A small sound classifier, trained from scratch.
Model: 6.77M parameters, log mel input, arch mobilenet_v2, activation hardswish, depths [2, 2, 7, 2], widths [96, 144, 216, 320].
Training: soap at rate 0.0045, batches of 64, held-out accuracy 93%.
Data: trained on simulated sounds of rotating machines with and without faults, 18.8 epochs.
Rows from block 5 of a small sound classifier, named by matrix and row number. Rows with one number belong to one channel. Each number is 500 + 50 x the weight over its row's rms, rounded and kept within 0 to 999. All counts start at 0. Numbers have three digits each. After the name is the row's rms in percent of the matrix's.
After each channel's rows are labels from the 100 clips, of 14976, where the channel reaches its highest value: "loudest" is the band of the loudest frequency at the time of the peak. Only what is clearly more common there than usual is listed. The data: simulated sounds of rotating machines with and without faults.
# convs0: expand pointwise conv (model.blocks.5.convs.0.weight, 1296x216x1), inputs 108-215
# convs2: project pointwise conv (model.blocks.5.convs.2.weight, 216x1296x1, transposed), outputs 108-215

convs0.212 170:535526517516502494474469498444466481478590487389523569452535561489480486546561517552522451547561498554546480646556543520573504528481469524448430492599469552509481527350549532535513508488471489509595483499415486467509458539535494498480446488528488493455504433479543422495513499519484496476518543579484489509511511417520444432
convs2.212 175:575602492467624457538457466507477545456510459569572514472412528525510533487519538486466570480437424490392534458546462447481476546496459562441470569555484479482481504554455520495393494466532481499486528510638391421394418484441517525507504447500515406601602514547562447581564444534489490424493534562534528512517481483570491548
loudest: 1000 to 2000 Hz

convs0.683 133:450469452499474539569567498535485473515517473473455469566568416498469522476468464532532441408422499485507407469370495464532419522481510478484450480419493438526465512489513472507565584546445462417426480416633525499454428470558436476507414517575569504515493447449574535480461589500454462464514472471451515536558455577416505438
convs2.683 168:484445558554604470408519487431560555481432472574423532445491499432512441527432441540560628505502490555554590554604604551553587458601571576616539454574515541578540565455466526435507489492411511541525502502538503455507476455605461448538554484513582486506468544440545498543481411459526492507491476455541589532513460435449516527
loudest: 2000 to 4000 Hz

convs0.414 127:529566482536482587462498504560484532486492593538455465485505539472464501492494508598408534433496500436497498520501542447530405463445409465544485413458505469518371515437444543434512559499521573600536482501525435460471572493592561550478520560481538495413444452461480424518558443480565502613492444521545503470520579432509489481
convs2.414 144:530464484461380525458570519523491427481428513385470486436493404489500488471465460569583521489468398456446497480510514459504465508466565520410556397418492508456527459498529459469477551467457465515567506508485510547485483568480436448511502569536436415423437556462529479507464523497571467510536465444411516489526484510426393514
loudest: 2000 to 4000 Hz

convs0.668 081:480515490505404506466419521456458497474582525428492404424476501511500594534464437496458519573531497473588488557450528505544519523545559562401502455510545500436545502496475511525486400494447384469483435382442550444562455428421551482478530503512378481393571481547479436408509574472486597581503585504496527528444544489463613469
convs2.668 092:549466494487515571497425513477457538473553601448442464453579491454493473477469506490563501541488537461460507596491531462476591526496517518499491498501529456418555508574541501534493433500491487451447459452504617540478524429567567548553506522579551464552560560531565461575523556597530546623555565537511636571574545452474492587
loudest: 250 to 500 Hz

convs0.734 099:506635506442384449491517509483453423497499550469505489420506450508454508570525394541482534595534469502572576516485487519493496439582507551506578545570553605449506431496522567548495442511423496509505545377397471490470425467435527439530542596498451549383552535525479465483470564516570556556520552543513489542455550468510623471
convs2.734 101:495542387496462533414541580527506405486533517487532531462578507445573499440404579537452420611507490514550624525548491488563549448571448477446488505461564474531606484525594463542563486514493433566505546447478526523500512482458465549457567564519516476444578547553507414634504612572562495612552556548496511496440566498510518531
loudest: 2000 to 4000 Hz

convs0.434 087:484539463503412480541460460485443479530562556489447415526464494495505505469500505573432524531566485478466500534570506415546480488482488465583492509471502531470466474414446583508522495552457440500446475529459476508439484525527482501496488544547485580447513554480490494531560638554516592451464503602510491592519530490541515624
convs2.434 084:477575511510456493442362493402590397492550360516456490503470484534567482527472522477401566498467444504460505447589503529542486523483455415429439430417496441472464553379561604525497548444539554397478451539478492525482544465517489468547527366574504495482413474439476479431432445354463491475500437462405455490410437409554476510
loudest: 250 to 500 Hz

convs0.189 077:511466432488441524577556493491511486567546545480546420549499537482512490399531465545423456571503542481524429510578453484510404545510428481532460499537487493608454492425568566388558539529539502486532530511406464488472501375497436407455461636449503553569506528550536424578499469494572511533479478526396509535529537461559487495
convs2.189 065:473569449506358455485458510513500440466509490514435457474508495482565492440533482489493504506516424508500506592513485425493483474430452413422508527533482506458546438541546523459512484432557553551564451478401534440487474485624434542599426549521460426431512497494512474470482496470519473493447447487426549506545448388520407563
loudest: 1000 to 2000 Hz

convs0.468 069:467533572591481499493360520465500494486567524440487436547457501517548473407497547502449509428569492494485593579530508457423475506594501485499546575482498500497524470377482498474552531583491489540543545418450430464459515506564467460540498496581463546401481495538526553502460585548492586447577619528529536514446526460569513553
convs2.468 046:403452491512370408504501479512525417495515405534530572522568463480511478548507493515464560536523589529562432515495544581508501516517403511618529558570562444540518562459544483525534510466441617423497538468458601429450535477515495504483498471468518521419524477517508521466482587509482526471470433533459473441482450377503573468
loudest: 4000 to 8000 Hz

convs0.645 096:443544488531448540452450520549526485535516544506445498480501494533541520436455467424440638520500506488525422445424526475472557482572608474464602454528526516496564509438501525467584462406452554519364491363497477462444525461489508537527521510529474500414531548470520499517528500506447431529590505530484510536511471459517541494
convs2.645 084:489501533522427579473477520523534497470493512495473529469518504493543483366421558442465447571393490481443492495446544413461552491505578447422515391385468504483563482477554451510527429504518497511544464447462524398475495440527466562526500555489514496485505492417447412585517610556401488636545515625440547557453504387480521495
loudest: 500 to 1000 Hz

convs0.699 095:511619499446441405513542432492445452474400468486489471509533479523428553478488394513505569620544455508589590505560522526509519493591547540568599573574480627477485477487520540503563528463533449545531488433450497495478419525466510401485484523461487645394541569492479522534467570513561573514532571509528532584513492492609574543
convs2.699 064:506510413508473537450533566517532437457485521512484483433552520424579475416428503574505424567513579516558686551562446525615546521569501548484561537451529496541602456581548458472594510464559451584515450419473488425512503494432456527509539539455452487488546541583458443682506556562581496567565538496470512537465565463541483500
loudest: 4000 to 8000 Hz

convs0.370 090:447564488538475499460454546466526542503476450502535426488534453518519451447451472418451409486594426476575537599485547460340454459663529447523500536513442564474562460409504464462555493468527562569484461461486499518420508535561489489480574561519465589415447525505531543459414478506526490576548564507510573488473504497495552486
convs2.370 081:544527538463454396467512492489546444427560443492480488461456409464440458563492531539442622502438540448489424423481475428599483512509436501508533453507479412526486575477488486459458466452520500426477493548503480434463532510509445433585542435554424447469456428547495491483516486424537518349447504590438457575463464385466493483
loudest: 4000 to 8000 Hz

convs0.366 078:456540480517480476473450538488535564490405442499565414474503412512539415467432482412461448501568418478608552612430576529373441458636556455484472559542454551506559460450537437511553485441551566576510461431512543529448511549560468469454564531523482530455502490508504518447393446529513488581521567512476564505494501502462520449
convs2.366 064:587541545469437432486446487442550410465571403497438462449422437466493461545522542501408585498442540480504466404549472439579479519491396459494518411488469437524525566431502496444467479434469487394479490568511455454508547469500438450581559419545453473483391436503474490422537467386538533380433480574441484539439474352491473496
loudest: 4000 to 8000 Hz

convs0.424 145:516575495587531541482519534544491534499524585509438527493478546426449483538512486579439517418572460478484512541539492458550402427440414475504455469481492510509355485399439526461476545441499536617547485521530454490487509519591555535470555554460500498392425453442464409528536464509596485610445428515474484509510572459551522487
convs2.424 142:569461499458376524457631555501517433508445540376451472444485390467502477485473501574587485456490429455405522503506508460505486544424588527476588414424456517503504492500543530465523555469457460493565516497530498521463501556499453466510504539513440467521415535437554500535493503486584526534551421446395538477529504497413426492
loudest: 2000 to 4000 Hz

convs0.404 084:452521492537446474492492558483570545483422470520560445503529447532550433468443504420466451484573430480564545611457555516338439441642519443473467520477415561479552479442531469486552496418550558568481462452503522493433516539562460509477582574542472533436471524518520542462415445498505489562527547491473546512462512494494552446
convs2.404 070:564572541471461428469467514485553438496576415533458464443411441476473460575525549490435586495453495466499455436475471419574476502497403447472523435486463414540532569455461500428462470451480482436486472573499429448484504461544450434570566401528439468496418425512510465433494504416532537387451499595434484527440492377458497503
loudest: 4000 to 8000 Hz

convs0.341 108:578528498529550672513442539590443473525486537453514463498522594513506505535503490545407533586524489485513514417517511518596400528450547442559566422490563518523401532473450525491559621517507513527526496452480559424423494501491559400521493559444638587504555494488510407502539555534516467544513460535505484572535548444401420563
convs2.341 122:459566528514462430537481496476446497548464530477455530499401437547516511535466466540562514526480453443544541485518490518442469523452546539434510454505437519473610420442476512481442521499463507552562508617505499526538451492588427484509431541545396462427452484488562412470481494471560534450456542505435454497484493511480403489
loudest: 1000 to 2000 Hz

convs0.61 111:393517468507483473453423496396511510431406487426564486467421430566522514463480518430442541501551444468525542547596549447505486464657485499512578588630514579532583480510513542602541440414423528433381465431381560549511493458502494524480528484502433592489580567543459432553529470550478463508536544582494517502516472465495558523
convs2.61 071:467556439453567550436480519521526565434524524482558587457543436475505398397484461520548426491369584409449491599507515438527570498533464508480496488468527465497544485540503479557480497450556515462433482442463505464436498438481511589555427515480510551487510533492467450551535589567538571531522500621485611551494559437561464515
loudest: 500 to 1000 Hz

convs0.368 056:509531506510439477527405467514498494467504454431586368467446494509503419419411521557466490440590434535520554522504526472550466454541441462494520560507491531586436435424520534523486547634511542584539552497443434486399453469531446460557480547553419630523602520502459519556464453582508554558443598566462541498544581445566512545
convs2.368 034:424517501626358468484518479470526466469441520503494567457624460445512450464544523497435503498445586413494486512473539529482493556540444526531492418463521472504564566448513457435568491474412632488544462419459612455457582485606452461474480522509536471444540564505485489538470653524469520488530439514448543518528441420449564522
loudest: 2000 to 4000 Hz

convs0.113 119:412496481502500482440405489387490491410408479424552510454425445573526536461489518409479556498528483480518534564576529436513477462646485489516584561602511578531555481510500521614528425408424501435411483411387553533471455449485516536488511515456434605480551560566439421550541476548472501520528548611474519520507488494476532541
convs2.113 092:491516496466598563417410469460464584467471518466464529444512461435571506420511418545541493543418605447438466613513519421512551518474502493450448452527521510452505514593516547555476500420589515516513527479504549510425463442503531562586433549431526566495471559537491422554483517526510539514504487572482609609493547425521407514
loudest: 500 to 1000 Hz

convs0.667 095:505628456508352436441553462475499434516522552487504481439516469486461507562556390533483550599537470454538566531466501508494455419560517558477603561503501582433476454463539547536485446463484503497506526389436505489480407493442538480521528596503458548386531531511499488497456608474614550569516579500523492570487538476560603484
convs2.667 090:493541390513446512394559593526527399444515538507539554444605546425549491416392525555491446586531470509535651527537517454545553460550482523477488521426547469521569449546596466513558491501522444566513545434489534494521531486461448578459541558531518449444590521570493417627509590563553501594553561487476510511471524466526463480
loudest: 2000 to 4000 Hz; 4000 to 8000 Hz

convs0.672 082:496551498466371397493515437449387477493514528436437447449466468545440571547504450521465523512529484522621502556441525508494516484627546559531558566555492648498547489481480508521498489524501510534537495437465477483501440518452548488491535547436379510426545543540482512486545565490566588579551572526507502591479563481500542585
convs2.672 073:536557493517575564502439453462467574478543563554465432489443498462551521503504541473479547470476484555566502556529559377459581470445520536475497482523456512390562428582526481540396566449572495516494480559490445483397477445498559548571492497542551478508447494465523448535519531506560535583531495510526547579520522426573412609
loudest: 4000 to 8000 Hz

convs0.647 153:443528541552491443583488400451454529494407516621447527464543505555432492422472445491537547503520468611520562477446502502476563487497490506568485460478376510476469477534575587476470462488549510494583520514546541483512506524416453521502477521572471472494478485486491492534531408547563571545538473561520488476530530494497489423
convs2.647 152:520480462528417501591539513502455517515502552508496539465489453483523538469521471536432494495491508457444505435475442466529503422579453504509464382515483408472577513484579465560524560558583476607543641529494452541501506609543489523497563564307458536504459536650570546510477611611532507476462561530537566561456553485524521634
loudest: 1000 to 2000 Hz

convs0.559 098:458606534538433505412499478527502484536561441419558525487494474554493458490503518490473611483481516487556493539482579468503500499528527446438557539616525534525520487490498525501486475535509555463439479347450575474505520483477578502534552521502447497425431493525518461524523530558512436553511535557461455519475543448527534481
convs2.559 088:515497510508535462557468485437546500491447454611507446497472536465435524452540440519553519563506588577481595462519460540501484540476539521563587457515394578519541490458477506421555543431587554497508455495472394465577558485427469412488526520537488510474560367497476626474456453451434470425508493474530457552527509480584468479
loudest: 250 to 500 Hz

convs0.652 090:544527482498375418458532463452472475519516565427482473511482468553443458462548413557474532499587502515559536576493455551532438503527483555547596558569541590443466483458480498476562527620517445512542476476469428443494433482438514495497533569505445511453527549536481518496523545543571655567481574544472439568434586458548562567
convs2.652 058:386465414559427444517457505536551445413468500514561431524518500519506541423494575501485490531414572512499478496464561493475540458489457459533451499539493463563520512455578508529585466479460570529581475471458563471484568542540432499440447527470478507441539533438439533453463574473461442493412466513441470466445454477529537400
loudest: 2000 to 4000 Hz

convs0.470 070:460574544603475500499412500479499504509570505484520466543499475531562471448509528547446472431600486490480574566559513442474499455616464495494509567437462519504484484415446528465479504584460546560525512426461419446434541509598449424539505502568419532380504520512501531502429558566525580484550594537516545534463530474622514566
convs2.470 066:407448500497392468466530464457537453501514442486535562519610468492520464538504468525457586499469558546540440523485561564533467500516419478595493541536603469589476557456615497531595476481484610435503568514475612476492565484508506486449492491458562504480503426505456484489459599500431533507557449517456515441431439395467521515
loudest: 2000 to 4000 Hz; 4000 to 8000 Hz

convs0.595 111:451513502498459554460443512530519481548540520490423560513474480553560545422430499430420620542474532502530434453403535486445526536587602479447570475545543478492586526454514507494581469390472491507410500349491484491473531476519530525528531494544487484377471550472484464514539477523428436508582506507486462484484453476466491512
convs2.595 111:476442511551431606437499516486527482480497534453451546441579518476525489378473536436445450563391497431425484532440559439449509499498576457421466383406461505518527468480574436485545438462479490543547468430465553452472503455572461550509519566494530507488491544438428398574497618556420487613503525607431547540470503434419496478
loudest: 500 to 1000 Hz

convs0.535 126:446567507436354515371487531452494562521490552501527515434499456473621527552483524488434560489521509457503458491466552447463494366538478516476533494492447516486504420480477454512503425398473454480453482533546546501508544481427536540401500541393506577451567573518434438517532463476528447488464519485509519597586437595497490505
convs2.535 142:407492408517546494496450544457432488482445442467574497504548484447426448514411580491606606448595480520491510510551543556544423484527486460488474428496518504509521490418510505572494467556457452504401450481612495546540487511474548442469461522531493418447503514484477560528593568522493521549513554540456571605484543526544514493
loudest: 1000 to 2000 Hz

convs0.616 067:520570470497410482385497535538493522485484427384489467477481442495455426519468470473464621520541516491535467469513462518453565464508612439501512458594529509564613484490434547427533509545543561498435490450561574490507520479487472499563505490446456538512419456482433502525468600509514462538577589629449505573478515440577529594
convs2.616 055:438442524541465365399471447464524437454421427518517533455517479437506540453583505548531545532535560463457611476522506490546518487526420486496547519623486436514510522512454452468526509485494513494546441442463454428477486503471465468458535518550449465455600445599500567609524480499525524490447470437592454535468494461478414484
loudest: 250 to 500 Hz

convs0.154 113:378518465504468487453445493417512503425421495436563499472433422546522509454478502426432543504557450456502549548608553444515455466635472499508590600596514551522584487501523535602546420410426512441378486391378543528492479446500510524496551498503436595486576554534476442550527487535490453515541556561488516508537478481499576516
convs2.154 090:466544420457540529416480508564506514407502536490516592441533486437527406390490438548539429533450555395456536628508479414534575507553496517486496479441573476546515498536484414498501453458546499495447501371467526443466469447459486565529443546462475553467501537542473448587478568559564554570531527602419608564520553428514467448
loudest: 500 to 1000 Hz

convs0.50 109:539483507471445558458518449558467490529570536498530492496515481453539488536516458474529508506523494433533483484455494438412485401513548491464474466465500449469515418455519551570531544493433488534476574528561466553561516530514457529525520538484369556425545555425508433474554521520473441342497515547571471556593552532363534547
convs2.50 135:506511470443544537440529501441509487439587506475517554449442474440530453502414534549603553483505460499433547537548525514553479520605494556522545602553482506451575551527553470572450454504472517429466500437568497544459498573487481373529451589462514443483587512463445441519548514527437580504527523543588653605537526464525566572
loudest: 1000 to 2000 Hz

convs0.216 083:491523492547413510545585542496541488468534556486556517535594533524510486465436446550508400561575473572503484567468450486479458555482469485400530456427491496497473517504583537467619453554469468443505514456437541497499542429536513556447521606569409506438453356479515592536526563477496465539484427446440473515522517444450597434
convs2.216 087:553501531485444477584500533535541581516425475553514499509525560499516479501481573573491537477385536514465481399545462515435466494556550474509498438528431527482520533496472558460448519528581464487472526541457406551455483505529535422499478427489542478424446488416451451483437439437545413497469482524526497507438463498462505472
loudest: 2000 to 4000 Hz; 250 to 500 Hz

convs0.678 105:425563518548488474489463476485553411453437483436506570548474479521439583506456521486537511579551441590549594525475517537511543539599542593448596547480487501567531550484546540492601321529466497582442491556456552477628529502514489528541548565473357493464483500453371455534503496495451487440513557510515477472519488500491529382
convs2.678 128:410513441484562601391444479458443509437422449459496517457453446436491455486515466399536535492508449422502537479495481433454475583463498575364503450365524448471473482542478437599442487447492462464517494483586520500435512464435452485445489516552598492567466576549474465539532464526476516522503513512512538537505510508454438481
loudest: 4000 to 8000 Hz

convs0.121 093:485397491529474503445425514580485473534486563509437435446414475473519496428512508451469521461583506442446498520637424422508462459535516472468525592465479523463442445473506511501433459524474429603429558465437429491451512387540474462540515579466485527425497544507544401587573512516549594463559511554487582562475554513577485560
convs2.121 093:526448390528427509541564497498482469391482478452511431500525486506509426464454489494502463404509476472490522522494565426463466528442488472495569516493477510448526469462570541514535557483568445561553452495487509483405508557568462500548549603493468459554513537543562462452528566428549447448440381531454527490482452383552477499
loudest: 1000 to 2000 Hz

convs0.548 139:592474495539448510408466522555424495441484507543497470406501490448458504534427520520459561541461533560565566559540627462518533572553499548536590660473469459506543500533489547500462454456479438581439584384582545471487485442545447407514523514463501361503475597464505529517604476467556420464498473465482500559526532536390527553
convs2.548 138:495478481501395529460509430461533405479440442505436372528465550446507459474536513437514432526436549457534466392426500464483470499593534552476470436577484568516561447507425481627565496528485500400520450538554484498422493517387467531479489567440523469543459515543527555530515529493519511547511409533460458485468452480486535525
loudest: 1000 to 2000 Hz

convs0.146 141:483564550445397485531454555395531551429595453442526564445524536503406416529548515515537500492510506494516543656564614544583508586452473463547480526635448548525438509411518482559490500480434496491571524555471428502516467553503477426493495476510471529468470531477527512489566580535428540417499536565525459481464531424502528549
convs2.146 151:568579514485592474495548469553483551437532544581579487507531521489465504505485581470507528426407492422429464488439417457488516461578454503509511574551463508460531463574428557451490490442564474551459485443613431393373433454466510474547490496470491424550574490585585452573584526539475525432500539593563527528505512436542454481
loudest: 1000 to 2000 Hz

convs0.94 116:501511504526495514481511479522520517452577598426518483391454503519500532533490520439488561559607485570502529641513558549509467483479481495439509579566473513498462514490445525450426434497437527495508511378442484415580449458491485521512615503485398503478516457448429456502548481481495546507508571615397460507488567501441499493
convs2.94 128:554522516424701526406461468442463540471545471484483545510457502493577538487485524540463529474481475515416548537527501475517528488541440525483494567498462487479469505542440518474429457494570517440407496492610433468406425447491529498521526480567485467621492475459554467492568489508582567476536502521557526542511495503582507600
loudest: 1000 to 2000 Hz

convs0.759 082:484624513471368428479501497484441452509533563480497504408541467474477521569517404541452530602544487473566579494465482541499459446570503567494583560541510600462503431492524538536498441529425498535509547366417463503459417467460547446538532609492425538356539537510487473499470548501593548568537578520526479558489574482514630494
convs2.759 080:493552397514478530396501574521501403479517523476519529463568507435589492434379553523475459582518500533541636510553518496561550456547433489444487522446546460530579466525619479565527503526486444567494534442467528523504523485470476573476554555562524491416561566535514400635520592576576511633543536548516509487442553495524493522
loudest: 2000 to 4000 Hz